{"model": "self-supervised image encoder", "dataset": "drawn small creatures on textured ground", "train_examples": 101725, "image_size": 32, "crop_scale_min": 0.3, "horizontal_flip": true, "translate": 0.06, "color_jitter": 0.4, "method": "moco_v3", "arch": "convnext", "isotropic": false, "norm": "layernorm", "activation": "gelu", "mlp_ratio": 4, "inner_norm": false, "patch_size": [2, 2], "depths": [3, 6, 6], "widths": [48, 96, 192], "kernel_size": 7, "projector_hidden": 1024, "projector_out": 256, "projector_hidden_layers": 1, "temperature": 0.2, "target_momentum": 0.996, "init": "trunc_normal_002", "residual_init": "none", "optimizer": "soap", "beta2": 0.99, "lr": 0.0029, "beta1": 0.95, "shampoo_beta": 0.95, "eps": 1e-08, "precondition_frequency": 25, "max_precond_dim": 1024, "one_sided": true, "adamw_lr_other_params": 0.0025, "grad_clip": 1.0, "adaptive_grad_clip": 0.05, "steps": 11900, "batch_size": 512, "epochs": 59.9, "lr_schedule": "cosine", "final_lr_fraction": 0, "warmup_steps": 350, "weight_decay": 0.03, "adamw_weight_decay_other_params": 0}
Rows from block 11 of a small self-supervised image encoder, named by matrix and row number. Rows with one number belong to one neuron. Each number is 500 + 25 x the weight over its row's rms, rounded and kept within 0 to 999. All counts start at 0. Numbers have three digits each.
After each neuron's rows are labels from the 100 images, of 14848, where the neuron reaches its highest value: "patch colour" is the nearest of a few named colours to the mean colour under the peak; "peak at" is the part of the image that holds the peak. Only what is clearly more common there than usual is listed. The data: drawn small creatures on textured ground. In brackets: how many of the 100.
# fc1: MLP up (model.blocks.11.mlp.fc1.weight, 768x192), inputs 96-191
# fc2: MLP down (model.blocks.11.mlp.fc2.weight, 192x768, transposed), outputs 96-191

fc1.134:505524513472524477544492526479514506510535485524486527497524498531489486498521470491506509540503506497455508468553508536500504502555426528516504489492515493505539535502502515483487506536508477519513539486478537534462448501511524495464499506534518506492493514522490508513496541506444491504
fc2.134:510482520510504474486485527451510511509477504505506476472518503518474533458471471497482467508495524500549478462511486489525509457507553464462506485485549494462503514499538490475519481485480534526537483491459504486512527471511448443483560498555491453532488482502508501478475495484484525497
patch colour: pink (46)
peak at: middle left (52); middle right (30)

fc1.328:492525494507498507519501450490499475541500501502525494486457551495507498528531512498538563505510525501493502492455497514477470561505515507506506512489483504514472488536479512490481496515513494420500509531499525482442455497442510507518481466509510507486504545521499474497505499497498477520
fc2.328:506501499461492525464524490465492498511510502542494511519548510559494505480494471477474456505521512533489508497506545518437504473458483486480503491473514455516449518475484523493515502438527476457481493522530499498494498485458492483481533498514483520505525527481519474506513464486494520507
patch colour: green (56)
peak at: centre (78)

fc1.10:524493535506454531478481537492459476499495541538517477478532496494510500489484547487491538499537538509499497476501523434528517521491504488543509520485509541504516449524488446465534509490516514491497531514519465512489480548511466529522483546518489500481527520462481529492511505509528490557
fc2.10:491488536488495498511513512519504492472513487501490525475511520497513519498489485517497514474468509510454495526512496492511490470509486484458521548509474509546524509526481516493526521504508502479527471478483498495501479543480466485515468497439482510493491508491486563503519525536494468499
patch colour: brown (68)
peak at: centre (85)

fc1.720:542507464469487515528505508497514506504527478506501517512502507508447529492522559510480535500556469508500508527491533479500506496530484487550507515515486519502452540501492482505467507461550477483508540498476503516561515507504486492484494442464507524494530449498513471489507499519487545513
fc2.720:501512484518482536496431510501430504484518517522495453498465518469509482522552513489495510489543512475528497491487486518517498492495502487556479489543482470486465545484499512517445477512505504498470559473487511491526534508496515478499502505533487500460490561486515538504485511460532542524
patch colour: grey (80)
peak at: centre (86)

fc1.561:526469486493492485523501508481560507530569491510508507490539494530503474497503472522488517516591487517487484484482547525491501537503513486505531468520471483503527526534452493482501478509527493510529475502537486489524510525479487507531523504498526512488487518475496519475481507436479465469
fc2.561:516491518526486498502487479542457493487465505508530462544505471507521482518522504497462480519498529512530533461523498574453458507524543482496509526472497463507477564456532487532522525495474510491494495504468536490539476496496530500510521517494479494499531508498496510478536514471538515487
patch colour: pink (44)
peak at: top right (26)

fc1.111:499489505474529502485539527496493513461514490500484495496534505513499481498460513488528507514485503467547463492509457497541532473486508479568488459508476481500503505488503467500496476560533504487481538468549498471523497509510493513476499519506533488564486503484525513464525515467499521480
fc2.111:521512477484484499516455453511485483489496481540509529501489481513518501536500474496473533508535498513519509526514488539509493473511480504490476487497555523545519509479467480474536534520508467496497501498446485489520510523489471453467495524531503506467530491486447532525461530521530448509
patch colour: brown (61)
peak at: centre (88)

fc1.625:513517529483513550484479504486481476489510466494533510501541507477448530487523500504544530458495537490503473463418490500523508504484496509523519513522535451513480440550503535460498501490461515496510508526457500491466484577522475542478486489476520487524479510512484487522517488513497521491
fc2.625:485475565492526454512509497459513534491508484500464510512472494479527493513492496492518504511489526480483490510505484512499493509497505517454533534470482485492535502496494524495507512503506506453530501493546511533496525483469545487506493508457500461516487513502510550520506453506480484499
patch colour: grey (72)
peak at: centre (52); middle right (30)

fc1.198:495488534498530499494489554490535476465487496495518482529532491457518596465519479510490475451495534491487504513462542520481501511497531491480505511460446455468498475453532538493483472527512491498504497518449513515473501509462517469476517516494502488473435517502484512515506452501534534547
fc2.198:504454507510518535511519533499485479460496541499486463497438524516468496566521515513520476474480542480446499514505512510537519472473493512548524500462556510555474504481516519493546525507512464514491530516457503520517494521509546512527512495529522517500514487477501478534485493524559471486
patch colour: pink (41)
peak at: middle left (79)

fc1.95:483487507541489492534461498492527522484536521527557456516507491501514482441486515486503522499536487503492530493545536501537510494520512507511491496450498556540521526481526496435526526475545524474523536527515506502519526478493460512479515480493503500570520565470506501523512493490511494521
fc2.95:495471511513475470479519530504503491513479495520482497465454495478516525444555505535505480510495510537517478447487545482520486489493519483470521502517525517549511506511558500471508492497468501475505488470493513476479535445521514490491507481514466548510481495525503510502508497513544504543
patch colour: brown (80)
peak at: bottom left (29)

fc1.535:517479478514481519499511505490561510502509510531518541508481490532455502506472496475488512524456484535512513514542487502512491508438499526508530552484483495517471474482532473454523497522464477513522504517485533493482502465504488492512552577505519511535466530522552516533505488498490481545
fc2.535:523503516528517520503500501503501459492499497482519500519470473454496524489503456482538469503507513502490505529489441481513520476471492493491524492511496487515515493505490483480516500493502488524516513498471503518517461489482484461515485531470516507503495514482550515523545491472529546507
patch colour: pink (36)
peak at: middle left (50); middle right (41)

fc1.177:501468484539533550516522505517533509462520506486504457521510537499517499473502485530523469519550514502524469535506478493516496485496509493523571508537497481531499512506534518484532472498482509522483478493508490520520532519481455486511542515464515492507458481542504523480446483472485462520
fc2.177:508518492529454523498486508517562508499481451487501498527518507492509467474524504510493595483481533494526474502501525481495500492531489523512471514489497524499505489485483477525500511508491502512529462511477485481421503531485505485486523529524535509487479491481503542451510514503541521503
patch colour: pink (43)
peak at: bottom centre (60)

fc1.619:476519488532495538514543522509490450507477529536479477543514479513462495484502488505530467488503526508531534482548527501544517476500483487500497481493466516482513527553473494535460473529504555474528483496507521522516539517526523524515485495520510498471507478536485472572528502496528502479
fc2.619:554507452478475472519530508534448491513490505514498475493515505488521544502514461510561495508489434540514504491512521503508476533515505527465459460495483486518492519481488504494525519526499526477480472519474509510508500492483492559526490500483495471527475446493482535523523493516498483507
patch colour: white (37)
peak at: top left (45)

fc1.579:544525522503509447496550539486504483483513488456516544488482485549487493508501479490486533485517451481500504518487491499574520500504487490480541501553489481517518514459493502504477480479522456511534486545491548507498444522496456534515477550467521531513516500507487487480506496492522506478
fc2.579:513457477481501495540469511549526517575509495489512474472493529505458464523581519469524526493491469478499556465485477475495502496520535489536501518519459491519482520490516516507497487485495493479489493468489490538516536511484482483474483526471444513532489491487522499474518521489482497490
patch colour: grey (58)
peak at: top left (47)

fc1.648:499518510497516498526505504487528565493513514516461521517450501530519534490504471495530473497497495497457473510471527493537505488478470498492491495496511521539489539555496494504542500481487491460446502510443521497524531470488514475529490528488478544542527502540480505484502531493517477516
fc2.648:476496488527503512531494556493505454496485525460485543523508506508519476465487466475524527531551481525499515466550465471461530459492526523484499535507520513476476481510467549545471498473489486529494529528531485521495503485523501511462520528510469503454496545507472496502501483496505508523
patch colour: blue (28)
peak at: centre (100)

fc1.463:527534500558478478547506495464469507469494497506612509534468516540512491456478492530555496506519489542529504521478506523537517554515522513513507500491561532517473468501492492449540482510519491502496483494473553497500546503478503520441478522427490488536480538519514559524498539515478504507
fc2.463:439470501520549490483546501498496572549487526502452494487480498451497551485503515487474523535474494523498509506492476509517504475515558531470438478504508471549492503516492498468532485496509530508502485480492477530460486500504469453488487525481497496509501507530522523484499469520507481496
patch colour: black (50)
peak at: top centre (36)

fc1.622:511467507539517495488520471523540534532533462479532504521485479517536515502530565500546503493540495533477422511497539464513527493509516461553469469545473510506521526507497530508469495501523485476476498528462467565492468490504496473475512496478481472479490505490483519553504506492520508537
fc2.622:490500507532551467521512531496450487495499510546458467515468509488498476535484473494511510469487481521467509459469509494503492514511520453488494495494548499496502493486461505487492529523505475529502523486504432469515464509508486490455475503512464558455524489538473529546500497493487459488
patch colour: purple (32)
peak at: centre (93)

fc1.751:488500493488546511473501510513514479500515497486522525530474505495484485517531518510514506495495509514484516489500516495501480538544570456458481469507511496500484547560502474497563441539530472551517496500508471485517478485510471461520498492519515482505540487478515480495484499456485475479
fc2.751:494545522471516458460505501524440541477505472524470471520449500479532517510517543517475519493515485505502530514489479532502467489515530475508485505502495485471496524512492464545536466505510481500476499487463504482488564524507511470515516513520487485453475474534492509539481532512499497561
patch colour: green (25)
peak at: centre (89)

fc1.408:531526489530506481489457468532520507453474511494562520532473488549529535506488511491503517522486506544472505508534503513485542489489507500514508540530517542504520483533520508443490504542540481489506492499534511500536539450485521537468538477493469456491493518514484474545504451514485518470
fc2.408:519547482478534474488522492484491490491536488501510516510493493503539484544507516501538485470505490474536511504464491539493488492510539504516481480497495463501513466522511497499474528471478525500490471478467513489525482516441485474476519498493493460507512522505513568587520493491544469496
patch colour: pink (40)
peak at: middle left (59); middle right (38)

fc1.282:494489502511530503499508500513528507521498457516462547515498515553504454501489485508512501489495520492493423491497498467514507500553568477496479494513530523508481521527506509500521490540567497504463474481460495537504511487480492499533502495446460530491516490468536466481506481484522505517
fc2.282:516518534507527489486509489509493481493545496487517477492494460452514490546542535493504486494508485511534479477497492536470495472514513484513478470495489502476491517554480523560487482510523486522528504512502501516510494498517505491466544513521489513491493513535511537532465473492490516517
patch colour: purple (29)
peak at: centre (100)

fc1.344:527528496498508515513487559503493530469498490506525518544502504513565503530473496440518492528489504503513509473528514518487516533535521488534490525478515552500481523530456505513517539496519529480533513512454466480529545459474522508496524501506489524498513519469476482470543470483501512528
fc2.344:498540503502538491479525508478494535496553516502552484462515484517529503477480503468530523512499480537514507492499502551475546491485479435497472502558511481509507482482545469561526447482524470507475479497508490494513483497473516527502527528486536515487488457513522492518506526503512513522
patch colour: pink (37)
peak at: middle left (58)

fc1.640:509509489483509529564458530496426486475524563504519541523454497494509512510487505509553545489503518505512472510511526526524511532526538525505510535551470527522487522519483472517516500486461489450503486517518497519493481512444480539489493488521522491489492527515499489504483528529485528506
fc2.640:503519509474509530466464488518509500515481434512499511477552528541502512509498486470472502517476496493508481500496543522506501471482470480524497511512506479510500486495462536462513491500501463463521503538543493489508509489485524429525514483501475547528526521498507474525459458501509458485
patch colour: green (69)
peak at: centre (100)

fc1.222:516521519488525545479539500509526536493493490509478536529504536514509498526496517544514517498496489539496455510522500503537506442533478502480506509496505490506472511558503482488541500494516486537452524524477521472494518521496496462526508511486536482509491520453520505484537484445480476519
fc2.222:491470512524482487509515518495485495535487518486493480495515515520482465495548476523454541496509504515519531445486525532496488463450504454482505501461488555509493517527492468529500537505513479510503515492464487513507529517503555480491531491518454549479494520517479512460487498460530494509
patch colour: purple (27)
peak at: centre (87)

fc1.722:482499513504531455513505518504479498505465504502507477500479521515524514493538469495477499506516494529531463518488455458467481486453544504479481551509494480502500499526536507546485492525490506478510505521507526496488476518506507498450481532511489537547551507501484522481425512511532478518
fc2.722:504523546499510556506462491488486502515486499520543531487463495487525488486483468477530475506524512505518488519494487519520533498527459501482533482484515534519533486491500465479522469477555463508487543498481483495527473511476496476519480511468472493456475495504491520486490495504505497503
patch colour: green (28)
peak at: centre (95)

fc1.462:495531501495478509493507479484492486520510521520516526478499498553512531484495481469490490494467410505535498484501552518522514502444478478489478440486526476502436535540518499409494524495525524519501510509535511487528494503548526474506492498516506532500512515456511498526498557520484495542
fc2.462:522482437495465507506513493543509505504473504497490512484484501489497474525478466495488507501470494496542439479487525458501499508472508512488560443484504544508499497528535501481473503552424483493475545467517526494472537542514494512513518535508505536478484506516481517531489509489532506510
patch colour: black (52)
peak at: top right (48); top left (25)

fc1.54:496513509524496501493498504530493538495469521512500491499478483509542511470567493501525492519501517495444478505491470514475524529512495495535479519514530516559515536488515540465497488504536473525484456514473523498486493511494498503528475487485505500518461504518458518503424474507511554493
fc2.54:501546512475476521536533507500507536496467519486509529525487475534503479513513512511431550495503530508484494509499470481491523503511521520483484508530476535479517528463488481532517534501559495494467547483455511493466513518502521511522518499468547541491495470493505500552488493522536489516
patch colour: white (40); pink (36)
peak at: middle right (36)

fc1.578:523544556506543520499487519479528466513493520494473550481532523501499516513462530463535488507511494539501524548519521466489528516500511490484457526551511517498498488515534509505524510500528545495486494494491458499497473526528494459525549529482513485532499540481543491532505508533515482536
fc2.578:500447485487557489537537486474456468508512499499465485494478524520477461501493540526510509520470451525491508442505495505518464494464475505491515496467494472538534452506480528446505517484495521493469521537495503542496486542463498547510506514513526504515495522492514513504475508494496490534
patch colour: grey (65)
peak at: centre (73)

fc1.439:504482492453491537470474528527524489516504520528543489455485529496484540520525531496482511487500534480482500509525512513485496521563464503557532513519501509487513502486483494466532537514492536466533540526513529529485542505487468506524485541487498571548500504496463497529533521515499492450
fc2.439:475546462498496483475489517523516530533509494535493452484482514450516554488512502472503504550511460508499446485479472506519470483437513480570519450512528520488525536497508506473505485507450533478520498473512510533487489496518485477474511551523530534507528532523509476510495510498472466483
patch colour: pink (54)
peak at: bottom right (38); bottom left (34)

fc1.36:534493526494496477503504525465513539494475533505506495515514530492506467525500505538479499509511488527536499488479526484492509523508487492523490452516521551481519481530538502462500496533516509499524518498444489490498509541437472503492534532498505488496545523465482521511476484487514500457
fc2.36:479527480493507514509455439503497508489525513490493539492535520503484556496507518508490509466498511535526504539504535503484513446506482494497533512486500529514516494501514476495487492447468501503488495491479515482503442482487522492516516537448457537486508497510477500525443515488519501481
patch colour: black (54)
peak at: top centre (61)

fc1.504:526475488498471526500525511484527438514530481487512470476503505491506529477547503502543524521509539528514497485520515570484505476539493461477549490520445531496475511470524500472473445495498502545481481527479445505519480515563456552476504489525479526508478480522483508509452513486485525502
fc2.504:497502508492510483481535541463508496501497553547477499485496477502499549476526500519505480491496507513500457488501500491497469487518514480471567519525463530469504474503536538449495515454480495528493512491492469508474516456477523471495521494490498458469502555491499488429458503511466494497
patch colour: pink (56)
peak at: middle right (37); middle left (30)

fc1.124:530569504505475530525529540491510490507498461491523551477523512506540469503465480520537467468487498511505521526555485489486479514520523494480490499520516535515492542501489501489502506507553531494510455495516544511472478544536479510524514503501459486452513497490476511493514498554487502494
fc2.124:509490504512493524482511508516502496488546574523469476507495494511511511499498521520520490493478470431498490442504463515501496523461502520466512500486475474515474495544516499502493486501513503477480511502538493463452538512498544503521523476475486492545509502466467481493518470559466478479
patch colour: grey (62)
peak at: centre (99)

fc1.69:525481524505527523483504482534537488490492505487550488553466518478559596549539509529440492481511522536461462489498502510481485544506516475503491494517508503572453521467527500508511468463516470499521464525522520502500510479486473513471456513511484503516476541517493492496521505482482501506
fc2.69:471515435492445522531508497476492532491478505480505491505455517493541504574489491468509480489488468506447453489485524524462500454492511493469509504529503522488522503538510523481517497487473488513486532457491473530480455494496483498500512528500485500502488504499494498514519495544520473476
patch colour: white (46)
peak at: middle left (50)

fc1.385:552499543483474518455498536500545503480502515515482521482527493494499475504488522518506482473448522531493466508506493499476502500497482525506499465516518553477507493473508517465477464548519510490505464519541497492514500459515498500546517487612473513541499496509538485504521540527487521509
fc2.385:456496496522462487474509535513474502524510534517519503470494509497521479529483485484463495473522496484491527526488490516557503534478515509495499500500513482550500478493489507529520474478499498507513507441512490518531499479472516529513513512433499499478485508498471510508513525453443526527
patch colour: grey (65)
peak at: top centre (81)

fc1.285:468465479515513526547540523515538485525511465519466513532536500490508503483513514485506532491517526519504429518516509486493496511485552483476494482541487528544525537559499528491541540478533499476476502507480487604509504506507510479478507472503461503515484505554523530496509512512521496527
fc2.285:481475499529515492456485483499471492472510485462553463490487508514530485485480552477491466492495478494512521507507496524507534468504509488501482493498522448468478496510462530513521509491527552543514526473527487477526540512494520485506535521515484504493479522547488503541462497520523456495
patch colour: blue (26)
peak at: centre (100)

fc1.706:504507552491485512515515538501496543505468494512516463537504449542524518532541550526484500492521537488482514462478503543481523512488544527510519522487511494481539517509516486534490483451489474526511486541468503495475500483489472512507451549490482493493477495491516504488497489479536463505
fc2.706:476504509468463537507461536497521476500464458447498519507486474463500529480487509487498473536573499517459487470492513494501516481539531533492562522516514515527518529534495490468478481512519477489476527521542531487505481524524491487480455512560480595491475456510545458534520505506515488487
patch colour: white (35); pink (35)
peak at: top centre (71)

fc1.693:462510507544484492558513508529524507495512491515512515530476514503504531517513533473496469497478529477496501538505498502500502462517553482503462513505447504554476498532508519495491534514546505527517509511486501510509510482489486494486503509480459506532509518445443527483499496489459497534
fc2.693:483465522532552539513489508509458509490504505473500454482497517519477474488511526553504464504468518492477482460510522461505496486497520498513466506487497507508472489474518512523522492534502498463533525488556515437519475525483499479498502526509526512478493483528536498546479515545488525489
patch colour: grey (70)
peak at: centre (67)

fc1.26:453471482492496502527505499524528504533519480520528503545499534450525500496511536501493521535536521533543446519480551536488500518520508497512493455523454508505576502488462467520506517478507516481525529527497504511505488528514490470483514500518508497504483491532487486525469528459494541479
fc2.26:447473512532526478557501485519467467524465524484490513536521489474535526467514566485488481517481480516478490498538491475487484527485495461488504473451532512497509543512462469458523488535503514520510528493464537484526520506491448512451485557471484473475518513485503482545507555498490527531
patch colour: green (60)
peak at: centre (99)

fc1.677:502529504498501482434507544471509462490535507480522517478501487503474549505513490520488494512563496482497478501505526469536479498474522524532472492509500459498504475518498508507510456472478544496493543508490423515480481544498523518502496505505493509575510513489502462487467526523518540478
fc2.677:507514532479494509548529468502450440550496488501493543528510442517477542494505505484472480475547515499508476504469507494482503495530532479516536525513542502514507526492493463499468492508523515494497571482525563513506513515497508526495514523545480507501493490496512481516477512511483536486
patch colour: grey (70)
peak at: middle right (41)

fc1.420:508486483492510513494517518495478462497491492518486482494490471510510497529521519432468483576512491522493471501523536494471502506502482541499492465455498521465496510500509497435481493505500521508499467521533504530498486525527491475518491479497507498537517505471499506490484460475543513523
fc2.420:524498496478513521505509497503502470482506489525487456502515502495512495553484511516544527511495482519521470446506511513526491510528514512521514514514481539510556525531545483547516511505485507447508494501515507510517452467517532499500524501498505498514533482501503518525511491516502449499
patch colour: white (25)
peak at: bottom right (26); bottom left (25)

fc1.562:515518511506475503475519499493504444541534487514495465481573521504481517524517482493505499491528488530474466479503530490532481505491508498571515529535489495465490503533509473431466479478526481475516512504496494486521568492549486475475511518490525515551463539509504471453478483440527472490
fc2.562:461496496480513473514519531543526517501538450477483488501464483451504517487446448498503474533511472554473462480476512489493495513522523457484538519479489486520517502491500511484487486509542501507529497502507497552494499458529464522491478510516499528502483524503514521482493514501474529504
patch colour: white (54)
peak at: top left (35); bottom left (26)

fc1.300:503492503481486469535524524507519525447507501521483499523510539473481570500482519509551514496490499489504504495475507504493502496505484399486485514516515501487505486504506532496499418519456511513472526498508505501495473524475509469513522503508542521480473479490451535554484509478453505496
fc2.300:487506536504457541518483547517517477479486499500520517527486480505510503505544504525468537482484521487543469518531504474444515494492485532550481521512514533452516576511506476482537505458491520488519506508552508498496579546480518487500500492523512483489516489512531482533537477548464469499
patch colour: pink (48)
peak at: centre (70)

fc1.183:517546518456491527492503479521481516523518507511515531563471549479531534511487513512485489461476506546476518485461506530485525448522445475518519521485502479476497524522499480469506491532520419551475473549471506472467528494447492516504458476490452543513530490517487517523496507466520518511
fc2.183:498502429485525526496495531499488474506495497460459496493475500495507432510456522490446445508461514482500462495504500510499530501470460473511468449494511451506509492513503518483487541474475485497497469491474476537447494483475488504495494528493488506516519511499539504549503542515485478486
patch colour: white (40); pink (39)
peak at: top centre (35); middle left (33)

fc1.279:524504476502462462508561504504523477492603486478475480516507492525518537494507467534512506523523516520502483531525494514516498535517473481483510466547465492491482509549487527515524502527459479511527516514537532502506478500543461492495516528522523545536495509497495514531487498458503503518
fc2.279:506482449480493495499494496497496491533563482505484495531510517496526544507527456503517502511493459515463523495490514487466492490517511456533540512489492485548501516489520491452477508510504546545553467457450528506534515515473452474509443496491519457520518456495509473498493489451481514503
patch colour: pink (55); white (34)
peak at: top left (53); top right (43)

fc1.490:508483515517522495537507488511449486525509460514506502460523484504521525508507487501535486532496530504522503542503511483540542493525487570513493468515489505493488530506517520538499512434490513519536495495530534514482529501480507506483504493517528491509483481478499506465505475495521513535
fc2.490:493528520509500511484508519508489464480468512506537501520486531514505491492498481513493512500505500530490485519512495489458489492498487510563495458491523536487471533533483538492469517465498514493482490466507507485467452460503456449489470456510495528484501512487479499508528479464459488497
patch colour: brown (86)
peak at: centre (99)

fc1.104:511506559510467523494531524511582517502501465502520526460535512517502508509495522525510506516479479513517487457506504484469503484524495501512506500472485510490510502555488470478494492504534542513498607528458505478522528484530470518540537509542502491562486476516513517489536535543502525534
fc2.104:508472516498521510556552520501518488516459480498520499504493499513512507545489501532523485515494523490462492487488544513463497546539533493510476505516478513479499486510499514534482473462515493469512488499504494507538440551485496490454486518434496557508486514521478472507477495478476505496
patch colour: grey (62); pink (37)
peak at: centre (52)

fc1.528:515505512509524484485541490556518505509556536518548525530529510519521526483486494497519518492499549523486500507527528521507505539495493510474529513486474540541539517530528550509511498495475485497510483541483550512513511456499464479469493497520512488522511508539499509478513490468557542553
fc2.528:510474486511517522491487474521511541456518505499468512525475519450494529515508495522543506436489530491468532486507505486529495538508498514477444519521555491474505483522492523488488485518467511511529484505498501496491477462517543462477515541466477498538516473467505514518490464519493500554
patch colour: white (37)
peak at: centre (57)

fc1.547:546506512505516513470523468499488518526516530505468509513480495481497490492559528504444495502537502525484517577475547475456482537477484520453526510509532492506481487455534460532460502513534468504503480494506475493497529510472513495491471512489499514534530497470530506515479501524503503545
fc2.547:497469580495517518506503534523511490493501519488517508541471497533465519508453500503505513512516520459518451523496497502484528472508481508531469534538496487492563500481469454490524474490542469489491523489492506510509517511486549455469524510462489506493498537470475438503495501523502506501
patch colour: brown (74)
peak at: centre (100)

fc1.102:484502515491543499550555521510466533475530497508487531504488514520474504524535473502475482519538495516504524518488553492479522476459520504540497489527458531528543523521524492485492497467469485487464552482520513529518515518470476493494477487516533536546519501525534539482495547486484466516
fc2.102:454488504517506529530531492478508486466498514519497497491487536487471489515519470469532495516505521510497531456488511515472534491514523515515511533524496495462507514512489485470463476516483471459498505508511476519464482487528458454520525556475488512470502535508505506501500499480518522544
patch colour: purple (25)
peak at: centre (74)

fc1.149:541507470521450453486524474522532503521481509506501494450556509518485478536466528538538519504496544511477513505464489509526520511480491553486502466502494500504512469546475492513528469512489530501534501533532492502485470470470501497526499521561519464466507480519519546523483446519483500488
fc2.149:513505466501494486488518478504500510489495517497520485459468470492507449552493517463453512489522502487507477517491515458484506439493451500455495493560461488507503490542494512494489455473503509474499515482523497524486458472526520507521464530391513488507508506497495498458499477504489498464
patch colour: grey (57)
peak at: bottom right (27)